config = dict(
    crop_scale_min=1,
    translate=0.12,
    init='lecun_normal',
    weight_decay=0.3,
)
Rows from block 3 of a small image classifier, named by matrix and row number. Rows with one number belong to one neuron. Each number is 50 + 15 x the weight over its row's rms, rounded and kept within 0 to 99. All counts start at 0.
Before each neuron's rows are labels from the 100 images, of 14976, where the neuron reaches its highest value: "peak at" is the part of the image that holds the peak. Only what is clearly more common there than usual is listed. The data: procedural textures in two colours, tilted and lit.
# fc1: MLP up (model.blocks.3.mlp.fc1.weight, 640x160), inputs 0-79
# fc2: MLP down (model.blocks.3.mlp.fc2.weight, 160x640, transposed), outputs 0-79

peak at: top left
fc1.119:59 33 28 30 52 57 37 39 29 60 61 38 34 55 11 69 68 43 40 38 61 47 30 41 52 26 46 43 34 37 47 32 39 70 71 49 39 59 56 37 53 43 45 57 20 47 52 61 75 41 42 56 79 41 71 75 46 45 60 39 69 44 49 38 57 70 55 62 46 54 30 51 55 33 41 58 37 32 52 68
fc2.119:66 52 66 37 73 27 82 37 66 61 53 54 71 42 72 57 34 60 48 61 61 60 62 30 39 49 38 53 67 27 67 16 53 62 25 56 53 42 59 39 58 67 59 54 48 56 39 50 38 50 49 51 58 82 30 66 45 62 66 59 23 56 75 51 67 29 11 40 38 40 33 57 39 36 65 36 34 66 56 61

peak at: top centre
fc1.193:21 54 45 57 67 66 51 43 57 58 56 24 37 25 34 25 78 43 47 43 29 55 36 53 61 52 57 53 43 48 37 53 40 79 40 61 58 41 78 57 49 78 56 64 66 55 64 57 84 46 43 56 77 37 53 13 35 76 64 65 56 49 51 77 62 82 39 44 35 42 63 52 47 34 31 52 08 37 32 45
fc2.193:64 55 55 55 33 65 50 55 63 39 64 49 52 29 38 57 47 62 57 49 84 34 45 57 28 47 35 50 46 47 72 23 55 61 72 81 55 51 45 45 53 61 34 35 37 27 28 34 41 35 63 64 47 61 33 61 69 41 31 46 64 45 01 58 80 12 41 81 56 48 48 64 56 27 65 40 70 25 79 38

peak at: bottom left
fc1.447:43 46 49 66 48 54 32 41 40 32 61 39 77 54 63 33 69 61 50 41 48 71 27 43 51 21 55 56 39 78 41 57 79 86 57 80 30 44 41 44 25 49 43 45 39 35 33 54 56 35 57 59 41 52 85 25 54 66 42 52 59 48 40 63 14 66 24 34 54 53 52 74 19 17 63 59 42 59 40 27
fc2.447:69 49 44 61 26 45 37 61 60 59 36 67 69 68 30 47 53 49 75 33 25 65 41 62 58 76 54 71 53 44 59 77 43 29 56 64 61 34 68 62 61 63 38 46 60 57 71 40 60 32 44 36 53 58 29 59 57 48 40 39 47 54 42 47 48 23 94 66 62 56 58 06 89 51 37 55 77 27 62 14

peak at: top left
fc1.563:57 53 24 63 60 51 41 48 43 36 37 49 69 75 48 54 54 62 37 34 56 09 28 72 09 55 51 42 60 45 45 82 27 43 68 63 57 23 61 29 38 49 41 53 38 23 65 65 64 16 18 80 64 20 48 67 37 44 36 49 54 36 62 38 60 68 53 65 64 30 66 38 54 51 59 51 45 56 49 41
fc2.563:49 57 65 35 53 71 42 49 41 28 50 42 46 31 63 36 17 36 75 39 43 73 57 59 88 63 51 42 49 61 42 32 57 52 09 39 47 31 35 38 55 71 70 49 64 40 32 54 51 47 76 48 26 68 58 69 72 30 50 26 34 37 39 54 44 46 30 53 37 61 45 84 59 65 41 54 47 68 70 44

peak at: bottom left
fc1.345:59 25 65 36 37 71 55 54 54 34 48 30 33 44 52 50 54 42 42 49 35 31 62 38 29 42 41 63 47 38 56 60 69 40 45 36 79 39 39 43 46 41 51 19 52 26 75 43 43 42 68 59 71 54 33 49 86 19 59 56 64 40 68 34 49 48 73 53 68 71 65 63 65 56 50 55 31 60 65 53
fc2.345:46 38 19 40 41 64 45 49 80 55 67 59 52 47 47 29 72 93 65 39 39 48 09 54 54 45 52 59 52 32 52 37 73 60 99 56 41 62 46 45 47 52 57 77 52 58 42 57 59 30 22 27 54 47 50 54 23 53 46 41 66 43 66 57 34 57 49 47 71 37 50 69 41 45 71 59 70 56 57 59

peak at: bottom left; top left
fc1.359:53 32 31 48 65 47 27 34 46 49 54 55 36 59 58 20 57 51 58 49 33 64 55 38 57 33 50 28 48 60 54 59 47 45 76 54 21 40 53 16 39 76 45 23 51 58 70 13 55 42 65 31 35 47 71 47 34 36 55 45 69 54 73 66 35 53 18 60 50 29 75 63 43 59 34 49 37 90 25 83
fc2.359:56 48 45 27 63 59 77 45 81 43 51 94 51 79 36 37 52 32 46 71 47 53 64 42 29 38 72 50 36 48 46 62 42 46 63 44 70 42 56 65 34 52 70 57 70 58 80 44 56 25 63 48 31 34 55 58 40 61 48 55 56 30 38 47 45 45 71 51 39 58 59 38 27 47 20 36 61 56 51 41

peak at: centre
fc1.255:58 46 34 45 62 31 42 49 57 33 20 37 60 62 38 71 49 45 30 29 53 25 45 40 49 26 63 35 62 50 51 69 50 71 35 47 60 60 52 60 52 41 41 49 21 46 62 65 69 42 62 34 54 38 48 59 47 82 33 14 80 62 60 26 41 49 42 39 75 27 54 46 39 57 43 73 30 59 43 61
fc2.255:68 38 51 49 39 47 75 89 51 82 76 71 35 23 54 58 32 65 47 30 34 56 50 61 62 19 53 43 47 52 50 46 73 75 87 73 42 42 60 41 37 48 43 36 64 70 31 35 40 57 48 44 57 54 70 51 39 15 36 75 48 40 48 44 38 69 23 50 40 65 41 60 34 41 48 63 36 33 48 44

peak at: bottom right
fc1.598:43 71 47 71 37 45 32 50 58 30 57 76 27 66 39 22 72 61 72 17 70 82 25 36 53 46 67 65 27 52 52 36 64 56 59 64 55 50 50 42 54 79 25 40 52 35 61 72 60 63 73 17 68 70 51 35 30 49 65 43 56 65 53 37 47 50 48 40 43 68 43 75 57 58 43 46 27 53 43 51
fc2.598:80 55 33 42 41 49 52 40 54 74 35 48 40 37 40 48 41 14 61 71 51 63 64 64 65 62 36 43 64 46 36 31 77 51 28 44 73 43 28 76 42 33 22 62 43 67 49 34 42 33 72 65 57 27 43 57 85 57 48 33 71 25 37 68 64 34 37 46 26 48 58 62 38 46 44 75 56 57 60 27

peak at: bottom right
fc1.324:47 45 35 50 49 65 76 85 60 43 68 21 60 57 31 36 50 52 94 33 36 40 53 71 49 46 63 49 53 65 50 48 60 52 44 47 58 59 58 43 32 43 66 60 76 69 33 48 53 50 69 51 41 38 00 75 50 50 55 60 44 70 55 36 57 65 64 28 32 45 75 32 55 80 44 64 53 58 67 45
fc2.324:33 63 65 26 50 30 37 59 26 34 36 55 56 44 77 72 49 48 33 27 56 32 50 34 48 41 38 28 44 37 54 59 48 46 55 51 63 39 57 67 43 30 60 48 28 60 50 43 19 71 56 58 57 47 75 43 47 58 39 53 49 44 60 42 46 24 46 72 64 47 17 53 37 18 31 34 36 47 40 60

peak at: top right
fc1.493:67 76 37 47 55 65 49 69 39 54 43 77 17 52 36 61 51 69 48 55 58 61 56 62 40 34 53 56 24 69 40 36 62 83 59 54 44 74 45 46 38 19 61 55 79 52 37 45 45 64 46 59 55 63 71 37 64 48 77 42 32 49 54 57 85 74 69 61 46 33 46 59 68 38 31 44 64 75 41 49
fc2.493:47 25 63 50 43 31 65 45 59 36 65 31 95 54 68 49 62 47 29 42 51 38 40 46 54 59 41 45 64 31 55 44 34 23 21 45 69 36 60 56 72 58 28 39 30 39 52 59 51 41 51 51 56 38 26 64 45 49 14 66 58 59 45 46 22 26 34 56 35 75 49 62 36 57 69 71 45 22 41 46

peak at: centre
fc1.128:55 38 49 50 33 55 32 23 44 64 69 39 56 54 64 34 47 20 44 38 37 33 35 46 69 54 64 42 58 61 40 39 32 66 65 64 41 35 38 67 33 55 51 75 54 51 49 40 46 50 48 24 42 42 62 63 57 48 67 64 26 22 51 59 67 44 49 41 50 31 40 57 39 74 69 28 56 50 42 52
fc2.128:52 43 47 75 60 72 81 36 75 56 51 40 67 48 47 54 70 50 72 46 55 53 39 48 18 39 11 75 38 48 45 57 46 33 64 56 53 35 47 39 46 58 24 15 70 36 55 68 65 22 73 64 58 17 32 40 63 49 50 61 56 67 18 22 59 16 38 51 70 38 51 48 35 42 78 56 32 63 59 50

peak at: top right
fc1.5:41 69 54 51 24 64 18 43 56 42 54 52 48 70 60 32 75 44 45 58 40 53 39 48 46 54 52 59 37 68 30 47 26 45 30 58 36 48 76 18 20 34 71 44 95 67 49 70 48 54 37 58 60 78 51 82 23 31 39 64 78 45 35 44 56 63 38 53 29 40 77 80 54 46 41 45 16 57 47 19
fc2.5:59 25 38 38 39 27 52 76 56 44 37 35 54 47 36 34 27 63 68 47 49 63 62 47 44 20 45 44 55 40 46 39 57 71 49 56 52 28 35 33 69 39 48 65 41 35 58 71 40 60 39 33 47 51 53 38 33 63 39 38 43 38 65 50 30 42 57 55 83 65 45 52 39 50 55 76 78 39 57 78

peak at: bottom right
fc1.247:59 42 37 48 65 72 28 35 32 48 59 45 57 41 60 33 84 39 64 42 14 76 44 68 30 51 41 61 68 33 75 52 75 65 49 42 43 32 49 66 68 55 46 55 71 62 69 61 56 81 59 60 46 70 41 60 70 56 52 55 49 53 40 35 67 57 31 44 71 66 39 48 57 52 68 30 57 31 73 48
fc2.247:52 67 78 43 45 44 62 78 47 43 36 37 49 46 44 61 63 47 61 45 65 26 43 18 65 72 30 38 41 64 52 72 40 51 49 56 46 56 51 42 39 64 17 41 82 45 21 68 57 21 31 68 65 43 83 44 61 41 51 49 37 30 44 64 48 54 80 67 56 41 45 25 66 17 68 51 61 49 37 25

peak at: bottom left
fc1.25:54 40 21 59 43 59 51 50 39 29 36 30 53 62 36 45 63 31 60 49 39 53 65 52 45 66 65 34 52 75 75 62 55 87 33 41 41 15 28 60 63 43 29 52 62 26 62 59 71 58 70 63 40 77 66 53 31 60 36 24 74 28 51 76 17 61 36 74 39 59 40 59 63 44 52 34 34 40 44 43
fc2.25:75 68 65 39 49 22 29 54 35 80 50 76 53 44 30 48 42 46 57 35 48 47 52 54 75 60 41 70 77 38 70 43 61 19 46 50 38 76 52 47 64 44 52 60 51 70 50 44 40 34 42 66 72 44 52 24 65 49 57 38 66 60 51 51 34 20 79 47 47 53 47 61 64 32 50 46 69 36 59 27

peak at: bottom right
fc1.38:51 63 50 57 50 56 42 48 29 54 30 35 65 28 45 49 73 64 46 44 27 26 30 59 62 37 25 46 81 62 64 50 69 80 65 51 65 30 52 48 33 78 39 49 56 43 52 31 32 64 25 81 32 48 70 51 50 55 44 54 66 51 57 54 46 74 31 44 51 47 72 86 46 31 57 44 42 52 32 49
fc2.38:66 44 65 51 41 51 40 68 43 24 41 25 57 54 47 43 55 42 59 50 25 49 36 47 62 70 62 36 35 54 53 53 43 41 22 45 62 26 34 53 52 61 15 40 67 76 66 56 37 44 49 45 64 61 45 47 48 64 36 41 41 44 35 58 47 49 74 32 59 67 28 18 78 44 66 60 69 34 76 33

peak at: top left
fc1.541:42 80 22 64 39 64 34 40 55 34 43 29 56 59 62 50 66 61 44 37 52 33 59 62 35 39 79 48 49 51 41 40 46 37 41 59 48 21 77 52 53 22 67 68 52 29 42 73 43 40 20 57 36 19 53 74 52 42 31 46 51 76 48 33 59 77 39 56 75 34 75 33 51 39 42 33 42 47 65 33
fc2.541:65 39 57 63 47 33 41 34 56 46 32 42 31 57 39 30 25 52 61 50 44 53 66 67 73 36 63 56 36 44 30 62 42 70 34 38 39 50 49 29 54 68 38 55 59 38 32 76 40 50 79 58 61 66 52 70 73 61 83 22 58 25 53 39 60 49 46 67 38 72 31 57 51 56 40 56 55 72 65 44

peak at: bottom right
fc1.4:23 60 47 54 46 36 59 46 39 59 53 34 24 47 57 69 50 36 61 47 64 43 61 53 54 64 66 60 33 38 31 67 48 33 44 48 64 59 39 45 39 38 43 29 88 35 29 54 35 66 67 72 58 25 44 72 47 61 73 27 71 13 56 33 65 61 70 71 51 39 46 35 62 44 96 42 51 41 76 54
fc2.4:70 54 78 44 66 59 51 77 51 39 44 57 63 43 61 46 64 67 52 46 62 49 42 39 68 50 36 50 59 30 58 66 25 63 45 20 21 60 43 61 54 66 96 38 31 61 67 54 68 42 40 44 63 59 49 46 26 51 42 54 19 65 53 45 45 45 47 24 79 74 44 55 32 51 05 62 32 44 32 49

peak at: centre
fc1.30:55 29 52 31 44 48 48 35 30 48 63 26 61 41 42 28 43 16 44 03 49 42 39 38 53 57 60 36 45 46 39 47 38 53 70 47 63 64 45 55 41 55 45 64 53 57 45 60 60 64 41 41 56 53 56 59 56 37 68 65 15 12 71 46 49 39 47 39 41 45 42 33 32 63 55 24 52 64 54 31
fc2.30:47 56 53 63 46 66 54 47 70 63 42 22 58 71 63 74 48 62 45 70 70 59 53 32 47 46 19 53 38 44 55 62 49 46 46 68 37 35 51 35 44 64 39 25 70 18 42 57 37 32 68 79 61 45 24 44 56 50 37 61 76 53 14 42 68 33 39 60 77 43 51 60 39 46 66 77 51 55 40 45